python train.py --model="multi-label image tagger" --dataset="small renderings of single solids in any pose" --train_examples=395000 --image_size=32 --crop_scale_min=1 --horizontal_flip=false --translate=0.12 --arch="nf_resnet" --norm="none_scaled_ws" --hidden_act="silu" --depths=[2, 3, 4, 2] --kernel_size=3 --stem="single" --avg_pool_shortcut=true --widths=[64, 112, 192, 336] --residual_scale=0.1 --num_labels=44 --init="torch_default" --residual_init="none" --optimizer="cautious_adamw" --learning_rate=0.0029 --beta1=0.85 --beta2=0.999 --eps=1e-10 --max_grad_norm=1.0 --max_steps=24600 --batch_size=128 --epochs=8.0 --lr_schedule="cosine" --final_lr_fraction=0.01 --warmup_steps=1230 --weight_decay=0.02
Rows from block 7, named by matrix and row number. Rows with one number belong to one channel. Each number is 200 + 40 x the weight over its row's rms, rounded and kept within 0 to 999. All counts start at 0. After the name is the row's rms in percent of the matrix's.
# convs0: first 3x3 conv (model.blocks.7.convs.0.weight, 192x192x3x3, standardized in use), inputs 77-87, a 3x3 kernel for each
# convs1: second 3x3 conv (model.blocks.7.convs.1.weight, 192x192x3x3, standardized in use, transposed), outputs 77-87, a 3x3 kernel for each
convs0.43,099,258,236,166,221,225,215,179,219,260,218,236,225,170,190,204,169,162,231,210,228,246,157,232,253,168,200,235,298,236,188,183,224,221,161,204,225,230,282,285,212,242,235,221,163,181,270,164,225,253,150,235,219,143,181,264,245,210,198,198,224,134,178,270,181,175,207,176,181,193,129,172,196,252,226,213,165,156,176,150,201,171,156,120,189,198,206,255,243,242,211,159,163,190,119,161,158,141,216,208
convs0.44,099,166,218,222,153,179,210,216,146,142,211,209,231,204,169,211,183,167,203,197,191,113,197,190,93,203,199,225,106,207,170,163,164,235,176,203,212,227,228,209,255,240,218,264,235,194,208,243,270,196,185,246,227,258,243,197,174,178,246,200,195,197,205,235,192,200,178,199,225,178,196,219,191,120,123,179,174,232,192,135,185,185,286,181,185,239,167,186,316,213,214,121,113,201,142,120,200,159,222,226
convs0.45,096,205,232,250,232,214,190,200,245,227,210,184,227,211,223,241,185,185,210,203,160,170,194,154,193,202,164,177,232,188,176,199,135,180,158,172,216,234,193,208,195,168,202,216,179,214,161,161,126,170,273,254,170,258,229,201,231,171,163,237,173,179,192,184,211,203,238,202,191,230,194,205,232,173,198,209,194,172,181,199,229,240,223,178,183,221,140,205,213,144,162,197,197,188,183,113,71,181,169,176
convs0.46,102,170,167,169,153,140,190,178,160,193,157,226,272,177,226,222,170,198,208,171,247,256,184,209,191,191,256,270,183,177,218,261,131,161,236,264,220,287,234,260,249,356,309,161,222,324,206,203,199,212,203,194,155,200,224,169,178,213,169,190,179,140,186,187,237,279,269,232,214,224,187,223,196,254,212,203,197,226,218,225,184,167,236,213,191,235,145,181,210,246,213,219,203,193,162,163,236,144,95,175
convs0.47,106,179,100,208,197,115,187,250,221,235,165,208,171,105,201,202,113,184,211,121,134,198,71,75,156,108,52,93,156,206,230,246,250,217,275,226,227,261,210,155,223,217,149,263,282,219,218,200,176,198,256,245,261,258,211,191,197,212,195,204,200,137,167,173,197,193,166,182,182,188,196,193,228,228,152,163,293,266,240,197,204,206,212,238,281,272,309,360,221,258,290,173,127,128,179,129,148,158,179,163
convs0.48,106,214,215,239,251,241,255,180,200,219,209,249,232,143,198,228,155,200,197,201,201,194,176,189,190,181,185,212,221,243,247,190,168,183,219,152,171,224,208,190,254,234,246,263,283,290,200,223,221,169,136,192,184,190,239,142,166,206,133,149,142,237,200,70,212,212,191,175,136,174,201,158,215,204,209,213,208,218,212,193,232,221,256,193,158,191,191,211,171,175,193,37,101,61,83,105,59,147,121,104
convs0.49,100,208,208,196,179,199,223,151,122,155,166,141,179,229,233,175,223,228,202,226,195,204,213,219,213,238,276,235,245,259,244,167,202,198,184,184,213,186,188,190,185,226,214,224,207,209,161,217,219,204,184,148,203,202,183,192,202,208,187,154,198,169,160,203,210,232,201,177,241,240,152,151,193,193,190,173,191,197,149,206,214,187,157,153,165,162,167,157,213,215,213,186,247,262,130,154,160,120,135,130
convs0.50,099,257,216,193,208,158,185,129,110,109,317,252,242,281,237,231,228,240,202,229,239,182,232,243,190,206,224,183,211,247,188,212,237,222,187,173,129,184,203,231,145,192,170,160,175,138,212,182,204,219,203,199,211,202,226,250,245,268,189,186,222,214,156,95,197,175,220,200,206,224,235,174,175,191,207,219,177,207,198,211,183,162,181,197,188,114,155,204,170,224,254,174,94,143,178,130,206,165,139,219
convs0.51,098,226,225,202,161,172,145,193,181,114,169,163,216,191,204,203,215,206,178,190,186,211,182,165,168,228,199,137,135,148,159,173,169,182,172,177,177,229,224,216,232,216,178,210,201,172,217,243,240,232,216,230,168,196,207,129,173,169,151,239,243,119,229,248,196,133,169,212,177,180,208,185,199,222,231,270,175,210,212,142,188,234,259,249,248,177,189,223,176,166,110,151,158,241,133,199,256,152,175,245
convs0.52,104,197,135,205,199,169,279,219,196,283,169,188,200,242,248,221,238,224,235,170,189,173,136,167,149,164,159,131,272,207,181,197,219,161,190,162,171,124,133,168,164,155,171,196,225,241,279,177,176,220,154,172,219,201,218,252,244,227,257,283,309,242,298,268,246,185,166,221,162,160,211,127,195,170,190,205,226,178,177,208,204,186,194,229,224,162,162,202,174,195,224,199,190,197,216,241,215,241,254,245
convs0.53,097,182,185,194,205,211,179,224,202,134,199,205,250,280,300,196,230,206,198,175,202,256,203,183,159,243,219,186,196,221,192,164,167,186,175,170,171,168,173,168,226,199,229,229,205,280,175,227,224,189,194,211,156,158,192,171,169,152,205,215,158,183,189,168,225,223,239,236,222,217,247,231,237,159,261,245,238,244,186,196,158,155,253,271,299,255,244,250,176,231,176,265,162,157,216,165,220,240,189,250
convs0.54,104,146,146,180,194,223,246,194,214,230,225,269,268,222,260,248,188,238,228,178,173,160,174,100,137,154,141,152,118,177,271,162,150,231,189,219,245,174,225,225,191,186,177,197,194,179,190,250,271,252,257,252,251,227,218,164,194,200,217,215,218,202,213,199,212,205,226,212,181,177,203,192,212,265,267,205,262,226,262,149,222,238,162,198,237,230,201,211,268,202,159,190,78,134,165,142,176,182,164,199
convs0.55,095,122,183,194,226,211,257,184,160,178,233,213,188,204,218,196,198,203,201,159,146,93,133,140,134,174,186,224,228,220,213,222,178,151,252,200,203,162,133,134,208,206,176,168,168,179,192,160,178,168,160,214,197,218,254,218,193,192,193,189,160,189,207,185,141,160,165,194,220,186,230,236,213,175,236,222,217,219,156,220,193,188,276,297,284,224,220,213,250,293,315,192,159,207,186,210,245,219,262,217
convs0.56,097,162,145,221,167,184,253,191,211,267,219,199,200,233,165,167,218,209,211,198,227,205,162,162,120,87,176,159,241,163,200,220,178,226,176,249,252,185,214,194,166,198,258,207,259,255,208,211,177,230,146,169,181,185,191,190,232,233,161,172,263,176,212,230,218,179,179,222,138,169,230,196,205,208,210,202,178,195,218,199,204,214,209,169,164,219,202,197,177,198,225,132,235,201,180,226,149,173,146,112
convs0.57,098,238,213,196,159,140,200,220,176,225,166,184,232,145,204,222,276,263,267,153,238,236,144,233,173,233,196,175,282,185,220,245,205,197,190,245,217,207,227,255,209,289,225,130,177,242,217,217,180,191,232,220,196,177,194,219,175,168,203,183,191,176,191,192,236,244,224,212,233,187,157,181,171,244,243,220,223,219,214,186,209,155,47,147,224,169,272,283,286,264,248,202,199,215,170,206,222,138,186,214
convs0.58,098,143,231,199,148,156,250,215,130,186,193,250,278,209,229,165,227,231,201,200,244,229,186,220,224,225,265,226,272,242,247,230,204,282,168,140,215,185,213,180,193,218,188,180,216,224,174,187,239,188,196,203,221,188,211,256,264,264,170,163,207,217,193,231,161,189,186,185,187,209,192,188,161,196,158,183,256,196,152,203,235,172,226,258,246,172,183,196,221,215,214,178,148,248,250,70,196,270,192,140
convs0.59,106,215,174,151,206,161,139,194,189,190,228,268,256,173,180,153,185,173,186,214,201,236,253,201,200,225,174,188,157,227,229,250,261,208,211,246,226,236,217,230,278,247,228,228,178,226,238,195,220,250,201,232,283,207,199,256,184,159,270,210,155,206,183,152,169,193,177,160,163,158,172,177,130,267,260,281,239,257,262,194,273,274,195,183,164,285,233,214,282,234,212,96,87,109,123,51,123,167,130,172
convs0.60,100,154,250,163,156,300,182,184,302,210,188,269,269,168,167,263,179,167,207,154,198,219,145,165,238,163,171,239,216,209,198,239,229,195,188,217,214,219,172,214,191,142,210,190,203,192,185,177,220,221,209,221,206,233,197,250,260,209,210,250,246,250,241,201,166,251,221,131,205,215,159,162,209,231,158,200,211,156,192,257,179,190,181,224,318,198,220,292,231,195,267,224,213,106,230,215,134,246,190,172
convs0.61,100,182,168,193,290,234,223,265,247,246,179,151,194,227,199,195,166,180,190,232,192,221,220,160,223,212,171,176,140,214,243,195,230,258,182,251,249,213,198,202,207,260,221,143,195,208,251,203,171,247,208,188,234,229,211,209,199,140,206,223,138,232,259,202,181,187,155,156,185,195,185,195,244,219,208,199,271,240,195,221,211,169,226,190,226,219,182,263,177,163,212,47,162,93,121,135,60,246,177,72
convs0.62,097,166,104,228,156,148,137,177,189,124,215,204,171,225,197,188,167,186,198,172,211,200,233,208,171,214,175,124,150,250,216,199,224,170,196,183,161,165,242,224,223,249,159,204,200,178,184,194,210,224,219,213,234,196,193,132,197,213,153,203,185,128,214,185,190,203,194,218,184,196,189,157,174,178,238,250,203,281,239,200,221,230,178,234,215,227,175,177,234,188,160,235,153,160,151,169,269,154,218,281
convs0.63,098,205,206,206,193,160,161,174,231,200,227,212,183,259,277,187,226,267,141,198,178,177,181,219,181,212,175,155,152,175,229,217,204,241,215,175,236,202,228,223,210,207,195,290,254,166,160,203,263,184,183,167,213,185,158,238,209,128,182,238,157,240,258,202,220,178,189,239,212,203,203,215,235,163,187,197,214,228,201,185,208,214,80,139,156,126,175,128,184,234,165,228,135,204,218,152,229,128,161,243
convs0.64,097,191,134,123,143,158,143,185,211,162,227,220,220,201,265,246,235,248,226,233,191,211,227,190,189,254,214,214,157,211,205,254,184,191,233,216,201,204,247,223,151,161,166,141,157,127,183,198,178,196,242,140,168,221,168,219,175,215,164,158,186,174,129,191,212,282,258,223,229,249,197,219,185,197,213,158,169,213,210,190,205,160,182,176,192,195,261,207,153,257,256,169,133,199,155,100,255,166,144,209
convs0.65,100,182,170,152,157,212,167,219,236,205,254,204,197,220,248,195,193,219,199,160,148,202,179,183,155,205,249,158,199,194,195,221,194,197,311,267,192,222,170,168,211,170,174,204,134,156,178,182,222,156,145,157,228,244,253,192,160,186,274,234,223,170,254,272,188,205,223,163,124,144,215,176,158,236,239,260,161,143,212,203,133,197,189,192,212,165,152,187,237,244,198,309,279,241,210,176,256,180,158,234
convs0.66,108,154,172,156,147,195,183,211,214,203,258,177,232,287,217,228,217,201,215,246,161,230,286,139,200,222,189,196,157,216,205,154,202,284,172,224,267,166,187,215,199,165,244,297,222,271,234,206,233,195,205,230,194,179,193,211,202,222,208,132,169,179,179,239,222,211,225,244,250,227,256,230,230,197,204,216,242,189,212,155,180,253,203,162,190,179,223,182,186,235,220,145,96,162,176,144,146,244,224,160
convs0.67,099,267,332,270,217,259,272,190,173,257,200,163,170,223,189,195,239,241,146,155,135,119,146,77,168,225,216,213,167,164,211,164,229,242,148,200,244,253,271,237,141,160,210,216,222,231,236,252,244,268,262,193,215,162,131,211,164,244,225,170,182,175,214,221,217,168,148,225,201,219,219,236,211,128,185,184,92,67,114,234,234,181,204,241,215,186,127,146,170,173,155,196,101,149,136,115,172,171,183,181
convs0.68,099,282,228,166,242,221,150,200,121,194,187,215,248,237,220,197,257,280,268,161,207,246,129,142,211,164,196,216,240,217,214,121,199,210,180,228,230,235,206,214,249,168,187,295,234,190,217,199,267,186,217,232,244,262,210,159,207,258,194,158,235,180,242,285,221,216,244,214,239,240,196,228,207,239,258,254,244,172,150,172,254,222,198,181,224,147,132,215,157,195,220,174,224,177,137,247,214,166,177,190
convs0.69,101,158,103,201,178,129,137,213,205,163,219,191,204,221,213,184,224,201,207,182,205,168,186,159,148,144,168,202,193,194,187,146,187,142,240,254,177,249,218,232,243,220,287,243,204,277,231,236,269,241,205,223,237,169,140,187,218,180,204,246,192,224,219,194,203,221,223,176,194,203,209,206,195,181,216,194,210,293,212,200,242,248,215,267,193,184,225,206,166,217,222,235,131,115,207,182,162,209,178,161
convs0.70,062,228,212,188,186,232,188,141,212,205,257,258,248,255,241,252,263,253,257,157,138,136,163,185,192,193,160,141,247,211,193,252,240,195,236,225,233,181,190,177,186,189,215,235,256,278,258,242,208,263,238,220,240,229,232,247,245,221,229,255,228,242,247,241,159,153,175,175,193,183,177,212,179,133,158,157,139,133,166,194,186,170,174,195,198,205,218,205,240,244,230,172,157,166,194,169,162,224,198,186
convs0.71,099,198,230,244,181,169,235,269,225,234,228,184,194,210,204,200,194,194,185,144,158,150,157,134,123,165,167,184,162,231,217,173,158,191,215,153,210,154,158,194,160,135,164,177,148,152,231,244,250,222,221,239,227,234,231,218,157,161,247,200,134,201,194,157,240,282,287,283,312,300,272,299,280,190,170,159,169,207,202,134,185,192,197,185,175,193,159,176,213,177,183,190,219,196,194,241,199,196,238,177
convs0.72,099,200,201,112,117,149,85,177,178,159,190,206,235,236,188,192,241,240,227,149,169,183,241,129,127,202,245,237,229,195,160,187,201,231,220,197,238,201,245,265,233,195,221,236,198,237,204,245,179,216,161,207,140,177,259,181,241,198,251,276,210,197,246,178,174,182,196,191,170,246,140,188,200,177,193,220,207,258,270,186,157,291,152,182,238,161,189,243,159,243,277,190,188,262,195,214,187,221,192,151
convs0.73,100,252,190,111,234,192,121,208,217,243,214,240,176,200,217,184,220,234,227,207,181,201,220,115,215,228,185,210,201,184,206,153,197,209,189,212,220,213,189,202,215,193,193,237,211,221,196,198,190,200,160,220,233,184,206,203,161,210,259,198,216,204,206,216,160,134,182,177,196,236,187,185,170,177,241,236,149,238,245,214,205,234,68,153,263,127,169,222,257,214,186,199,284,205,161,217,144,151,139,136
convs0.74,103,212,142,176,214,81,136,192,160,144,209,201,210,181,129,141,143,177,255,172,159,227,170,116,185,175,173,209,297,199,227,284,219,223,217,212,191,254,230,251,233,157,184,228,174,149,194,154,254,162,149,249,157,194,260,240,279,243,166,205,226,140,160,182,215,231,256,251,233,220,219,214,222,201,185,112,263,186,118,260,182,122,251,222,276,257,228,350,181,252,317,179,180,174,202,193,142,193,166,171
convs0.75,100,151,190,208,191,198,149,153,207,203,249,228,196,217,223,227,182,168,182,145,151,183,139,152,207,159,124,192,279,265,252,234,247,273,197,207,243,129,162,212,197,193,185,198,215,251,192,169,225,255,250,231,238,205,196,204,172,153,172,192,197,170,175,167,218,222,270,226,213,219,246,251,222,178,222,218,191,208,246,246,262,296,182,186,160,239,195,184,195,157,221,136,151,205,162,167,211,206,201,220
convs0.76,100,172,105,181,163,170,216,180,209,282,184,209,215,176,199,214,217,199,244,142,184,190,171,184,175,189,199,189,272,208,241,244,171,190,185,178,236,272,261,228,235,215,208,233,213,174,162,220,272,203,207,192,224,208,207,128,144,187,131,177,208,143,211,237,215,265,215,253,258,238,209,212,212,167,191,228,179,224,250,257,276,236,209,290,242,246,233,202,276,237,222,262,177,63,228,164,132,190,109,139
convs1.43,098,191,178,180,230,217,206,161,186,216,168,137,130,237,230,169,195,265,165,130,159,214,140,133,166,177,141,176,228,215,196,219,218,222,227,230,246,160,162,215,149,205,224,220,235,241,185,156,174,180,133,162,216,159,184,161,132,197,224,179,219,182,195,214,248,261,225,249,242,250,252,250,271,129,135,185,165,185,174,243,174,166,282,226,231,288,236,243,267,224,222,198,201,199,196,218,173,206,247,211
convs1.44,083,162,187,206,161,142,229,192,177,209,257,264,169,254,292,274,212,247,198,244,177,159,241,204,163,233,238,198,238,207,200,246,219,180,225,209,200,228,239,265,247,273,267,233,217,252,219,261,277,256,259,233,225,195,188,165,111,70,163,59,46,216,154,134,168,197,169,183,199,172,181,171,165,148,227,257,216,251,238,243,218,193,201,120,98,220,171,154,236,244,223,201,183,178,184,203,192,175,202,186
convs1.45,110,180,185,253,168,200,299,229,270,295,232,234,228,231,211,239,230,219,257,210,205,219,215,213,253,256,218,233,207,172,205,222,191,200,193,177,177,195,191,186,183,172,209,203,192,226,225,240,211,269,278,200,195,186,164,242,236,176,197,256,227,178,245,247,159,156,164,157,152,150,197,172,168,280,254,219,253,244,236,188,166,199,180,189,156,150,200,208,184,209,204,161,187,195,154,188,225,186,194,229
convs1.46,094,217,182,222,220,200,209,211,228,239,166,225,148,203,235,182,270,237,195,194,199,198,224,198,183,221,197,179,210,221,209,202,195,181,204,236,262,97,123,178,167,181,203,197,203,212,221,219,220,212,171,160,236,239,202,185,127,172,229,169,210,275,273,229,178,174,183,175,167,155,188,165,138,219,184,160,203,224,207,196,235,217,263,231,166,299,289,237,245,272,273,235,233,214,201,185,175,217,219,198
convs1.47,099,218,196,146,187,195,178,191,200,223,199,157,166,192,133,142,218,192,187,268,214,247,302,235,274,363,363,305,178,226,237,169,195,196,226,225,174,176,167,188,206,165,173,214,187,186,240,259,256,231,253,266,222,238,253,241,171,156,245,211,182,231,232,223,186,179,171,223,215,163,205,192,171,217,227,212,201,170,128,223,172,110,159,159,174,166,167,157,195,196,180,181,181,177,211,207,195,219,206,228
convs1.48,097,216,194,169,162,173,205,158,171,209,229,221,232,209,205,243,209,202,244,167,190,234,159,118,183,218,185,211,168,190,204,99,129,180,148,140,122,140,130,207,96,88,163,167,123,167,191,198,205,180,201,192,194,208,181,188,211,182,230,239,212,196,269,265,259,275,278,194,159,198,218,160,200,187,192,191,187,160,171,233,150,195,124,125,198,119,111,134,183,131,127,206,202,206,225,226,240,237,260,287
convs1.49,099,222,208,197,222,244,200,170,206,188,206,225,194,197,198,184,192,163,154,181,227,267,181,165,199,222,187,197,206,210,206,241,197,195,246,264,205,160,197,227,115,112,173,211,150,200,201,222,223,265,217,187,301,278,229,214,246,238,245,237,214,232,224,184,152,178,195,88,116,152,145,102,146,180,224,265,156,180,217,193,179,207,186,212,198,109,141,194,168,147,188,254,229,211,197,244,241,164,237,235
convs1.50,094,224,201,231,176,212,269,144,168,249,178,198,213,256,230,281,234,183,235,205,251,232,250,237,238,227,192,204,220,238,198,179,195,197,165,165,168,239,243,236,253,280,247,232,193,165,256,241,226,203,208,210,163,117,163,211,176,140,211,175,192,191,234,220,230,250,219,202,216,216,180,180,196,190,214,246,215,271,262,221,226,220,158,170,240,168,188,274,154,191,201,277,252,254,256,259,199,222,242,193
convs1.51,110,191,147,157,142,128,162,165,173,198,208,239,235,178,239,201,171,202,177,264,205,210,267,200,191,263,215,224,250,230,262,233,209,227,192,203,231,253,197,170,233,195,177,190,204,194,264,180,120,270,206,169,188,186,172,151,193,163,129,143,163,103,111,143,117,136,164,144,166,165,182,184,149,227,113,146,248,189,192,175,178,220,251,285,300,204,266,320,170,169,224,123,230,278,94,207,212,137,216,180
convs1.52,101,179,168,165,256,201,184,260,254,221,220,253,254,229,243,253,250,244,219,186,155,181,160,186,194,212,201,222,188,174,186,163,144,162,204,203,174,211,188,188,153,116,179,170,172,180,122,166,166,105,153,187,145,140,199,177,171,173,175,174,177,248,240,220,136,133,197,52,112,169,132,171,208,112,130,185,141,146,184,163,172,179,233,172,206,218,166,157,249,211,195,234,240,224,227,230,223,157,192,201
convs1.53,100,210,209,177,232,224,216,250,266,248,101,139,179,121,189,205,163,198,197,227,271,274,238,242,293,218,226,279,275,260,192,294,247,228,279,282,272,215,265,267,217,260,235,225,220,204,175,136,207,188,194,222,136,157,143,96,89,87,107,130,142,159,188,242,152,134,189,144,173,204,164,194,232,241,236,220,222,228,181,181,174,138,187,221,236,190,212,200,218,208,200,193,195,219,174,156,178,150,189,192
convs1.54,102,239,210,213,241,220,195,218,210,194,225,197,155,189,174,143,152,173,144,261,258,254,165,142,206,207,190,204,207,240,240,222,213,243,247,222,245,212,203,176,212,206,174,247,218,182,180,162,176,181,186,229,146,176,211,211,180,125,208,176,173,205,195,184,191,185,196,168,202,221,182,216,239,225,214,154,263,265,215,241,293,260,209,222,219,219,219,173,200,202,177,157,190,218,171,171,201,153,174,226
convs1.55,102,229,217,207,189,156,181,228,195,219,208,215,179,219,226,195,196,218,207,165,119,90,82,134,147,159,205,195,194,156,129,204,137,145,191,148,172,265,218,199,171,88,106,125,142,169,235,219,216,209,230,225,248,241,238,171,210,244,143,210,220,191,226,208,201,198,203,117,56,115,52,187,223,228,153,179,111,140,177,213,234,238,252,207,165,171,91,117,158,144,157,104,163,215,243,324,319,340,344,302
convs1.56,090,162,138,164,166,119,172,205,132,176,186,193,143,236,174,175,228,193,212,215,246,133,268,260,175,164,170,217,159,110,149,259,206,195,224,209,238,210,183,183,162,148,204,136,167,251,219,203,221,158,194,235,188,193,203,163,141,176,176,141,152,259,224,220,203,194,226,176,187,233,193,247,252,157,217,220,168,183,225,174,166,252,256,172,167,230,140,215,207,181,247,193,243,243,182,235,231,156,206,197
convs1.57,090,281,262,207,276,218,232,156,150,227,168,160,139,184,218,211,210,237,230,215,232,186,220,159,180,232,206,248,216,176,159,242,233,257,201,217,211,221,223,207,184,249,220,204,281,300,175,180,159,146,198,167,186,195,136,238,211,157,214,191,187,131,157,223,214,236,216,219,235,254,187,222,233,227,268,193,200,126,105,210,153,191,268,204,206,257,231,234,232,218,251,197,191,229,222,194,209,221,205,193
convs1.58,116,246,264,252,256,198,183,222,175,172,156,154,123,200,186,160,164,248,234,183,180,209,209,173,202,203,184,202,208,178,216,242,212,230,209,243,210,208,193,239,240,231,253,231,217,230,215,251,265,237,261,300,275,239,256,228,221,174,143,172,170,116,172,195,154,135,139,173,180,210,242,229,236,242,199,196,224,194,208,189,199,167,187,150,192,212,199,199,199,152,120,129,168,205,160,203,250,153,220,253
convs1.59,102,229,229,196,239,236,247,194,220,243,160,158,167,172,189,170,158,175,156,164,175,203,178,172,206,214,201,217,173,213,221,196,225,208,202,240,205,201,216,223,214,175,185,199,118,149,161,148,157,142,114,129,116,73,97,140,167,179,185,203,195,196,231,222,261,257,252,216,207,206,207,197,178,202,186,208,182,163,210,199,158,193,179,230,233,225,223,235,254,253,233,186,157,221,172,174,237,216,219,248
convs1.60,091,104,106,181,125,148,183,155,148,218,271,180,212,296,244,216,277,301,193,228,192,185,250,214,196,181,240,202,124,183,168,154,201,149,151,190,169,204,167,169,215,139,172,222,172,159,185,210,214,209,212,194,199,160,179,184,150,213,198,200,258,248,241,245,251,203,197,265,162,203,245,224,222,246,194,196,261,171,203,303,185,202,196,164,170,184,141,148,178,159,137,251,299,318,183,246,279,185,203,258
convs1.61,100,226,155,114,250,223,133,228,264,222,235,224,215,230,216,201,177,196,185,185,233,191,161,181,152,176,206,172,292,223,161,329,263,210,252,213,172,172,193,177,216,238,181,234,265,200,232,198,247,254,230,279,254,249,247,215,208,187,135,181,171,146,158,126,143,151,158,210,210,211,206,213,196,210,242,208,207,217,157,198,230,161,204,211,209,202,169,195,247,183,205,182,103,198,171,103,236,182,148,264
convs1.62,109,227,213,205,213,229,194,215,219,189,191,231,269,199,210,241,205,193,209,252,203,185,250,171,186,235,186,193,223,224,231,207,206,238,179,233,241,217,201,176,192,226,208,201,221,231,231,212,186,203,197,205,170,175,196,226,277,254,231,249,174,180,160,105,205,216,196,217,192,149,243,194,148,224,176,154,221,214,229,189,213,251,214,302,306,165,213,286,161,120,173,67,213,250,49,191,208,114,165,185
convs1.63,097,199,172,164,203,225,210,213,233,264,131,208,236,178,196,191,206,200,173,237,226,209,220,203,199,221,216,217,187,214,260,192,237,268,177,256,267,235,234,193,183,198,208,111,142,200,206,182,169,198,208,188,183,189,174,189,219,247,243,239,245,245,203,176,211,236,230,216,259,210,242,226,169,215,213,245,187,190,221,168,153,196,229,312,315,221,194,217,250,159,178,208,176,200,169,95,129,216,157,123
convs1.64,097,259,247,234,229,215,287,218,205,255,209,215,199,229,222,245,178,194,241,185,186,191,225,186,219,184,170,169,240,199,159,243,223,192,224,240,238,203,190,182,142,147,195,189,165,223,236,282,238,242,255,222,224,197,201,245,270,220,218,251,243,179,197,242,247,254,248,259,248,237,258,258,246,218,251,254,222,219,267,241,217,253,205,207,217,162,217,205,184,210,180,181,177,242,165,168,231,190,217,262
convs1.65,094,250,215,242,255,243,146,220,223,179,171,187,209,153,173,211,219,248,196,190,216,232,241,173,182,177,175,132,200,208,216,202,218,224,240,211,226,201,299,331,125,156,184,258,207,222,243,285,230,188,240,210,152,188,176,275,182,194,284,246,202,124,184,217,210,238,223,208,210,205,256,207,120,155,260,284,191,93,128,242,179,185,158,180,205,137,172,265,169,151,185,149,130,158,152,42,108,173,127,179
convs1.66,115,292,275,233,269,235,233,234,176,187,215,256,231,228,226,225,200,210,272,220,198,197,243,218,207,245,210,209,208,214,181,196,230,248,168,207,223,218,191,159,218,165,194,230,191,225,254,248,203,203,176,195,182,154,154,226,184,165,222,152,189,267,225,280,213,224,219,210,242,209,229,240,213,220,176,161,268,217,199,255,223,209,225,268,263,208,197,179,188,158,185,192,247,285,163,170,230,177,182,191
convs1.67,105,175,223,238,135,177,186,82,139,139,177,154,158,155,75,154,174,149,198,280,311,272,229,220,218,268,238,208,224,235,239,233,192,201,191,197,167,217,244,226,172,144,207,170,221,240,252,255,250,267,262,250,237,247,240,158,162,180,184,141,167,159,140,110,234,232,215,202,185,212,188,116,217,166,187,181,182,148,167,192,216,207,244,195,187,217,242,185,211,226,157,178,185,200,170,200,204,190,207,201
convs1.68,102,143,171,160,178,181,165,189,202,222,192,171,107,178,146,155,207,176,194,195,241,259,192,236,278,211,214,239,211,258,235,244,251,221,262,194,221,214,238,214,176,133,175,194,119,168,227,200,163,231,181,147,167,128,175,269,211,158,254,241,183,184,168,137,198,225,217,233,215,188,217,214,222,182,196,140,191,180,230,160,208,201,226,229,243,206,203,235,177,202,238,155,188,235,97,197,186,124,238,208
convs1.69,102,269,311,279,202,265,279,221,237,287,153,160,195,146,154,200,106,132,177,222,214,233,212,187,254,242,205,251,252,275,228,201,226,238,192,178,205,248,186,168,219,203,188,202,235,195,157,154,147,196,209,189,220,217,196,187,174,193,201,184,215,179,186,193,195,195,162,201,215,186,193,184,176,148,185,181,179,227,225,178,170,202,251,220,258,234,172,208,220,162,152,224,255,218,143,182,176,110,142,155
convs1.70,076,258,260,257,261,261,259,259,258,256,207,202,204,206,205,206,205,203,207,238,234,232,238,232,234,236,232,228,259,261,260,261,264,264,259,261,259,242,245,241,245,246,245,244,243,241,237,241,237,238,238,238,241,241,239,213,211,213,209,210,212,212,210,213,207,210,207,215,214,207,217,218,219,244,242,243,243,242,243,243,242,244,236,238,238,238,237,237,237,236,236,169,168,175,171,168,174,178,176,179
convs1.71,117,198,231,233,171,211,233,186,199,228,183,217,211,166,175,179,178,193,208,226,211,205,228,213,209,230,241,228,260,244,232,260,242,221,271,259,216,196,196,198,244,245,218,257,264,240,197,181,185,188,175,161,171,158,168,190,216,209,224,209,208,228,243,240,136,141,176,136,148,148,166,149,162,181,179,207,214,233,230,221,233,214,229,209,197,217,210,190,189,180,179,169,196,215,194,224,215,164,193,202
convs1.72,091,223,230,201,199,203,219,230,202,206,206,226,159,187,178,178,228,165,190,258,209,205,245,227,213,217,174,206,206,189,191,199,143,141,216,153,202,264,182,134,248,192,149,178,228,226,209,267,268,225,288,279,193,221,207,255,330,330,221,212,190,194,139,211,225,178,171,239,199,180,239,297,259,250,177,158,196,222,193,147,160,221,280,271,241,263,223,220,205,177,217,144,162,242,159,133,174,227,179,200
convs1.73,100,200,270,225,167,243,194,159,175,217,156,173,244,141,198,211,228,254,223,184,177,149,169,221,185,210,252,236,232,218,211,224,201,225,225,211,201,198,219,178,212,231,190,216,251,242,194,196,187,192,205,216,214,278,268,108,219,235,164,258,256,161,206,257,205,209,201,207,218,211,211,242,250,227,209,139,230,266,175,199,230,200,230,222,226,205,206,171,187,145,137,158,213,202,197,265,209,220,272,208
convs1.74,105,247,208,253,251,247,275,218,249,282,180,147,156,210,167,193,262,213,211,187,211,230,244,265,292,302,299,292,147,209,208,184,237,175,216,217,158,221,197,239,217,209,244,209,227,242,264,192,174,225,156,169,153,169,193,211,179,226,217,233,277,220,253,277,269,232,223,303,274,242,286,267,256,223,189,218,178,169,217,175,149,225,221,216,219,226,173,173,216,198,184,153,196,199,191,236,229,195,256,275
convs1.75,092,231,221,240,230,222,221,218,210,180,164,248,263,173,218,267,235,271,263,180,207,230,181,214,233,178,249,212,203,207,213,211,191,225,241,183,206,291,215,197,269,162,117,242,202,164,216,190,233,186,176,213,181,176,203,252,267,275,241,230,205,259,205,167,103,167,238,137,172,202,147,210,193,209,191,161,223,228,134,185,197,140,194,170,181,212,150,117,270,202,146,156,169,203,135,170,231,140,172,223
convs1.76,097,163,209,243,174,240,271,209,236,242,264,240,224,150,190,221,201,204,191,175,145,178,241,180,240,230,210,255,199,201,122,193,166,146,202,172,184,188,199,232,208,202,217,242,242,255,223,179,191,206,186,220,175,179,182,233,231,199,186,254,273,111,216,248,145,165,163,208,207,177,208,171,177,289,295,285,315,273,271,259,199,217,303,309,242,249,210,153,231,170,134,105,172,245,147,222,240,191,233,224